{"train_examples": 72500, "crop_scale_min": 1, "cutout": 0.4, "num_classes": 7, "channel_attention": "se", "kernel_size": 3, "init": "small_normal", "lr": 0.0014, "eps": 1e-08, "precondition_frequency": 25, "max_precond_dim": 1024, "one_sided": false, "adaptive_grad_clip": 0.02, "batch_size": 128}
Rows from block 3 of a small image classifier, named by matrix and row number. Rows with one number belong to one channel. Each number is 50 + 12 x the weight over its row's rms, rounded and kept within 0 to 99. All counts start at 0. After the name is the row's rms in percent of the matrix's.
After each channel's rows are labels from the 100 images, of 14976, where the channel reaches its highest value: "place" is the part of the image that holds the peak; "top examples" is what is common among them. Only what is clearly more common there than usual is listed. The data: rendered landscapes of hills, water and sky.
# convs0: first 3x3 conv, stride 2 (model.blocks.3.convs.0.weight, 128x64x3x3, each kernel summed), inputs 0-63
# convs1: second 3x3 conv (model.blocks.3.convs.1.weight, 128x128x3x3, transposed, each kernel summed), outputs 0-127

convs0.118 104:60 34 47 40 55 28 54 29 71 50 61 50 48 49 58 50 52 67 63 53 48 65 65 53 46 42 48 28 47 43 77 45 27 51 47 46 42 61 53 51 31 55 58 68 61 44 31 62 32 58 32 46 71 36 60 39 37 36 53 36 41 34 43 60
convs1.118 103:37 65 47 50 43 30 61 63 50 40 50 65 62 35 45 75 60 53 44 51 47 52 44 12 68 50 28 61 65 51 29 28 38 49 60 46 63 49 44 41 58 69 48 49 46 54 58 48 48 62 24 64 49 53 74 75 45 53 42 47 60 57 69 48 43 53 54 37 63 43 58 60 55 39 48 65 49 57 38 63 67 42 44 42 37 43 20 80 26 35 42 38 57 61 48 57 36 51 67 53 54 45 64 38 56 62 51 48 66 52 38 37 53 68 26 46 47 62 57 48 41 38 58 51 55 45 58 40
place: middle right
top examples: snowy peaks; sunset

convs0.81 117:31 72 61 50 36 43 44 46 62 63 65 34 52 31 42 81 54 58 52 49 44 42 31 60 45 65 29 35 39 40 54 59 56 33 50 54 39 30 41 48 61 43 43 33 44 24 43 64 36 49 63 55 57 62 49 54 39 57 45 62 48 69 60 40
convs1.81 112:51 55 46 43 60 66 50 41 45 47 61 41 40 32 39 33 47 55 50 46 45 53 41 16 57 49 47 40 52 58 46 45 38 41 36 48 73 50 66 57 32 74 71 71 45 62 32 42 31 60 65 69 45 54 34 74 36 40 52 34 47 55 30 50 36 42 60 70 27 42 54 55 53 64 48 63 47 52 47 47 50 52 35 52 47 43 38 44 50 33 48 51 36 18 56 47 25 68 60 57 50 44 56 77 38 49 39 31 48 18 60 37 48 44 47 58 49 48 41 38 32 45 50 50 41 52 35 41
place: bottom right
top examples: red mesas; sunset

convs0.111 102:62 44 21 53 50 47 54 46 36 36 43 56 25 50 45 51 35 48 62 32 48 43 42 44 50 43 45 88 58 40 72 56 33 56 45 28 35 29 39 33 54 43 60 50 57 53 35 40 49 56 51 51 50 55 36 62 46 19 46 59 48 51 49 55
convs1.111 080:56 53 47 50 56 51 59 93 50 60 65 64 49 55 40 29 46 52 25 62 71 53 43 43 31 64 34 61 68 51 32 55 53 70 56 63 61 40 30 64 43 69 55 62 43 48 44 29 58 43 43 64 58 44 39 36 59 43 48 59 74 46 44 42 59 53 65 44 64 40 44 58 36 43 64 47 52 52 52 52 56 50 53 43 15 37 63 59 47 36 27 56 67 47 51 56 62 48 34 49 38 41 54 51 43 54 54 53 73 64 41 45 74 45 59 31 47 36 46 83 47 46 52 55 54 57 49 58
place: bottom left
top examples: red mesas

convs0.50 106:64 40 59 58 53 58 28 50 53 47 57 59 47 20 38 65 37 56 59 47 72 46 55 55 56 49 23 39 45 42 28 36 40 50 42 37 22 46 36 57 54 41 42 55 54 63 49 42 37 48 44 39 50 69 29 30 58 41 47 66 42 32 47 51
convs1.50 103:56 36 38 84 44 42 33 48 37 49 47 72 57 35 43 51 36 35 43 27 22 40 59 61 38 51 43 53 64 37 59 23 68 52 57 50 49 41 55 43 58 55 72 35 55 37 52 69 37 13 59 36 49 37 62 33 53 36 41 41 43 38 49 47 40 47 42 42 43 49 61 47 59 48 47 47 23 46 37 62 52 38 49 54 37 42 40 64 38 62 44 60 53 49 49 65 41 62 56 53 38 55 60 44 47 37 47 30 48 69 64 60 54 52 55 40 38 40 52 60 44 74 40 37 58 77 36 52
place: bottom right; middle right
top examples: snowy peaks; desert dunes

convs0.102 132:47 56 49 78 50 69 54 56 68 60 67 48 48 34 48 25 55 64 50 36 48 55 44 46 22 70 57 52 51 69 63 41 63 51 39 70 44 44 52 61 60 51 40 61 34 60 54 46 75 52 31 50 48 37 53 61 28 43 40 32 47 50 60 46
convs1.102 110:67 48 38 31 47 39 23 46 56 68 44 32 55 39 63 52 56 55 60 42 53 57 50 38 63 24 52 50 66 49 32 62 59 47 56 52 62 57 34 65 35 45 42 76 14 66 55 41 27 45 50 41 29 61 44 55 40 84 59 58 55 66 43 45 46 45 52 47 43 41 34 66 44 60 52 56 75 52 79 51 43 64 66 60 50 43 51 45 47 54 52 47 40 60 53 53 40 53 57 47 57 44 55 29 33 45 49 29 62 59 47 44 45 52 73 50 37 54 59 42 46 41 47 70 46 49 24 50
place: bottom centre; bottom left
top examples: terraced slopes; sunset

convs0.39 114:66 35 40 62 53 55 76 24 38 40 65 05 34 49 49 39 35 49 59 47 39 52 66 43 56 53 50 63 50 47 46 71 64 42 46 53 42 36 45 35 49 38 50 59 48 29 45 47 49 49 53 52 33 58 44 59 40 45 46 39 40 39 68 53
convs1.39 115:42 41 55 45 84 55 78 56 44 65 59 46 51 64 63 43 50 50 72 52 56 45 65 24 48 42 36 53 52 49 51 44 66 63 50 42 40 66 61 70 58 68 47 38 54 41 48 28 47 47 51 55 62 44 73 51 60 73 58 60 52 62 32 49 60 52 44 49 40 57 44 58 27 71 46 57 66 67 43 46 47 64 64 47 62 45 58 72 40 39 56 54 46 55 47 46 49 31 43 21 39 45 37 74 58 59 56 47 71 40 57 62 57 57 77 58 33 69 55 60 65 65 60 47 25 49 55 47
place: bottom left
top examples: red mesas; sunset

convs0.61 082:58 25 56 50 37 42 28 49 46 29 65 70 64 41 43 60 51 55 57 60 46 72 51 58 60 54 39 53 67 42 70 51 68 42 61 60 71 63 41 62 59 63 44 52 62 63 58 42 49 55 60 55 29 47 73 48 57 68 46 45 61 73 58 38
convs1.61 090:53 76 72 47 63 53 64 41 57 44 75 32 42 40 42 71 50 43 49 62 77 41 68 50 59 50 63 58 39 61 57 23 33 49 51 51 41 28 54 35 61 55 42 51 60 46 63 46 35 53 59 55 45 41 40 57 53 41 58 34 47 38 48 78 63 58 44 43 39 52 59 56 49 49 43 41 35 55 45 42 58 71 23 54 52 33 48 61 44 68 46 36 53 37 48 47 57 22 38 53 48 60 36 55 76 50 67 65 53 43 70 49 52 33 44 39 45 36 41 46 63 34 47 21 58 39 46 36
place: bottom right
top examples: sunset; red mesas

convs0.9 090:49 52 51 60 36 34 51 39 59 73 48 56 51 74 50 58 56 77 48 44 58 48 24 51 42 50 55 51 38 20 41 53 62 63 50 51 53 56 49 59 72 47 51 44 20 37 33 52 35 45 45 30 35 44 54 53 58 48 60 49 72 57 43 28
convs1.9 092:63 61 29 48 61 50 38 53 61 49 53 48 35 46 56 51 46 72 56 71 51 85 61 30 20 49 45 68 35 54 50 52 45 46 48 61 41 56 56 67 57 39 53 45 51 65 49 56 91 63 46 40 59 59 51 70 49 54 55 48 54 52 87 54 45 53 45 51 64 45 62 47 45 33 69 48 56 64 57 50 43 50 64 54 48 62 40 52 70 50 52 57 56 35 67 41 64 62 58 56 55 59 54 73 49 59 45 52 56 50 59 53 46 63 37 53 67 56 42 51 48 69 40 37 21 23 45 28
place: bottom left
top examples: purple alien crags; sunset

convs0.85 142:37 49 57 54 55 61 54 32 39 51 40 43 59 42 39 37 33 56 33 54 55 51 34 31 36 39 57 41 27 40 76 44 62 39 81 52 50 46 57 46 46 62 89 44 38 46 54 61 51 31 57 47 37 49 42 45 57 61 64 49 55 37 45 35
convs1.85 130:42 50 42 51 39 60 59 39 51 54 55 31 29 77 81 54 81 46 38 35 50 31 58 12 50 44 43 66 42 40 44 61 38 44 69 60 57 41 70 49 45 61 74 47 49 46 34 35 49 54 32 46 39 34 41 70 44 48 46 50 41 44 33 52 31 42 52 47 43 60 52 45 44 56 69 57 47 68 41 40 55 38 51 61 52 43 59 48 72 43 59 40 39 51 42 67 51 41 40 74 55 47 50 64 60 58 60 43 72 42 43 25 47 42 60 47 66 27 43 46 40 38 37 51 49 48 56 62
place: bottom right
top examples: snowy peaks

convs0.80 085:47 54 50 46 47 59 44 61 40 35 75 23 44 43 30 60 56 62 54 40 68 55 58 29 55 68 48 47 44 46 48 62 54 53 50 72 48 55 40 40 59 46 48 51 58 23 49 45 36 74 53 51 68 43 45 61 57 32 48 18 55 39 53 30
convs1.80 096:55 26 36 14 53 36 67 35 55 47 63 49 55 26 47 44 47 74 47 62 43 46 50 39 63 59 31 39 52 48 46 33 46 47 54 44 51 63 32 57 40 57 53 34 51 41 54 47 45 37 30 39 48 79 45 47 60 36 02 52 31 46 47 71 55 42 54 38 28 56 48 51 63 55 51 55 41 34 27 49 53 77 43 48 60 55 34 50 52 36 58 66 51 59 53 35 50 47 40 51 50 56 45 40 49 56 67 34 63 54 61 54 60 42 57 42 32 42 49 39 56 55 31 41 39 51 39 41
place: middle right
top examples: red mesas; sunset

convs0.119 091:34 33 67 69 59 48 58 64 50 44 52 20 41 65 67 46 57 41 54 48 33 40 63 43 56 39 65 39 35 41 47 51 57 54 44 54 33 47 51 69 41 70 46 66 50 31 41 47 51 46 58 34 44 63 66 62 69 31 51 38 38 55 63 32
convs1.119 099:62 44 61 42 58 43 62 62 30 47 55 51 49 37 50 68 38 54 49 41 48 50 44 21 53 61 41 36 49 39 60 50 54 54 24 60 40 54 50 45 60 53 47 45 53 43 46 40 31 36 51 51 40 44 57 53 24 53 39 65 46 43 36 37 49 44 45 51 42 38 46 43 28 55 64 70 36 67 43 78 50 62 42 22 58 72 52 71 25 50 65 80 42 58 28 40 69 40 46 37 52 39 54 55 51 54 67 51 41 43 40 65 53 14 33 33 65 62 51 50 42 49 56 34 58 52 45 43
place: middle right
top examples: red mesas

convs0.125 100:39 50 48 35 47 41 57 14 52 51 55 30 55 53 47 26 63 37 31 50 51 68 51 39 43 42 77 30 48 54 60 57 42 59 57 45 53 37 45 57 38 41 56 45 54 52 39 59 52 38 57 59 74 52 41 72 60 41 29 38 61 32 40 52
convs1.125 106:38 48 43 41 57 49 49 62 63 58 48 39 42 27 78 84 36 44 41 45 44 62 56 25 61 34 49 49 23 56 41 43 59 79 40 59 46 53 57 31 65 47 58 53 47 32 54 36 53 48 51 74 61 39 60 49 51 39 23 62 42 60 47 42 32 62 28 58 32 27 49 54 51 32 55 59 39 54 43 34 60 54 62 68 51 53 64 56 50 43 51 65 60 53 52 46 36 43 56 50 69 45 47 58 70 58 31 60 43 54 35 58 47 33 67 51 48 48 52 35 34 41 28 56 41 42 35 55
place: middle right
top examples: water; terraced slopes

convs0.19 098:66 38 40 33 30 49 45 37 69 66 62 44 51 37 59 63 75 34 40 51 53 41 37 61 54 48 38 60 27 37 28 78 41 50 53 38 54 54 37 53 42 50 62 53 43 58 36 45 36 62 46 62 50 57 59 52 38 76 33 50 40 56 65 49
convs1.19 094:40 40 51 61 45 44 34 51 53 40 27 53 37 65 51 52 61 39 73 60 42 43 53 80 36 28 48 53 55 61 78 16 29 43 53 27 77 32 43 63 45 61 48 44 58 53 49 67 56 33 44 43 72 64 59 42 53 35 46 65 38 48 47 51 62 68 70 45 38 33 62 48 53 35 51 61 44 73 40 45 47 51 51 60 33 40 38 52 62 49 48 47 41 47 44 30 39 56 61 38 55 48 56 48 40 39 30 38 36 51 60 39 38 54 46 31 39 60 28 37 46 49 59 50 39 44 39 44
place: middle right; centre
top examples: red mesas; night; snowy peaks

convs0.73 088:61 48 77 40 62 47 45 57 47 58 54 61 32 64 61 73 33 54 43 34 44 56 40 49 51 29 56 54 54 41 55 64 39 50 61 45 51 38 45 44 51 66 48 18 52 38 69 57 41 58 47 42 34 64 67 63 71 31 50 49 39 44 60 27
convs1.73 101:76 63 52 39 69 42 55 66 26 54 44 41 45 37 54 37 52 59 53 32 44 32 24 56 52 40 63 51 36 52 52 37 35 68 44 55 61 47 64 31 64 42 43 20 29 50 47 41 47 41 43 69 44 45 60 44 37 44 17 56 54 46 37 39 60 54 49 55 70 73 54 56 50 59 39 61 45 60 60 47 57 48 55 54 51 57 30 55 50 32 43 30 63 41 49 40 79 47 39 48 45 39 48 32 51 62 66 49 65 56 71 71 53 57 50 54 41 33 70 34 55 39 61 56 50 50 53 32
place: bottom right; bottom left
top examples: purple alien crags; sunset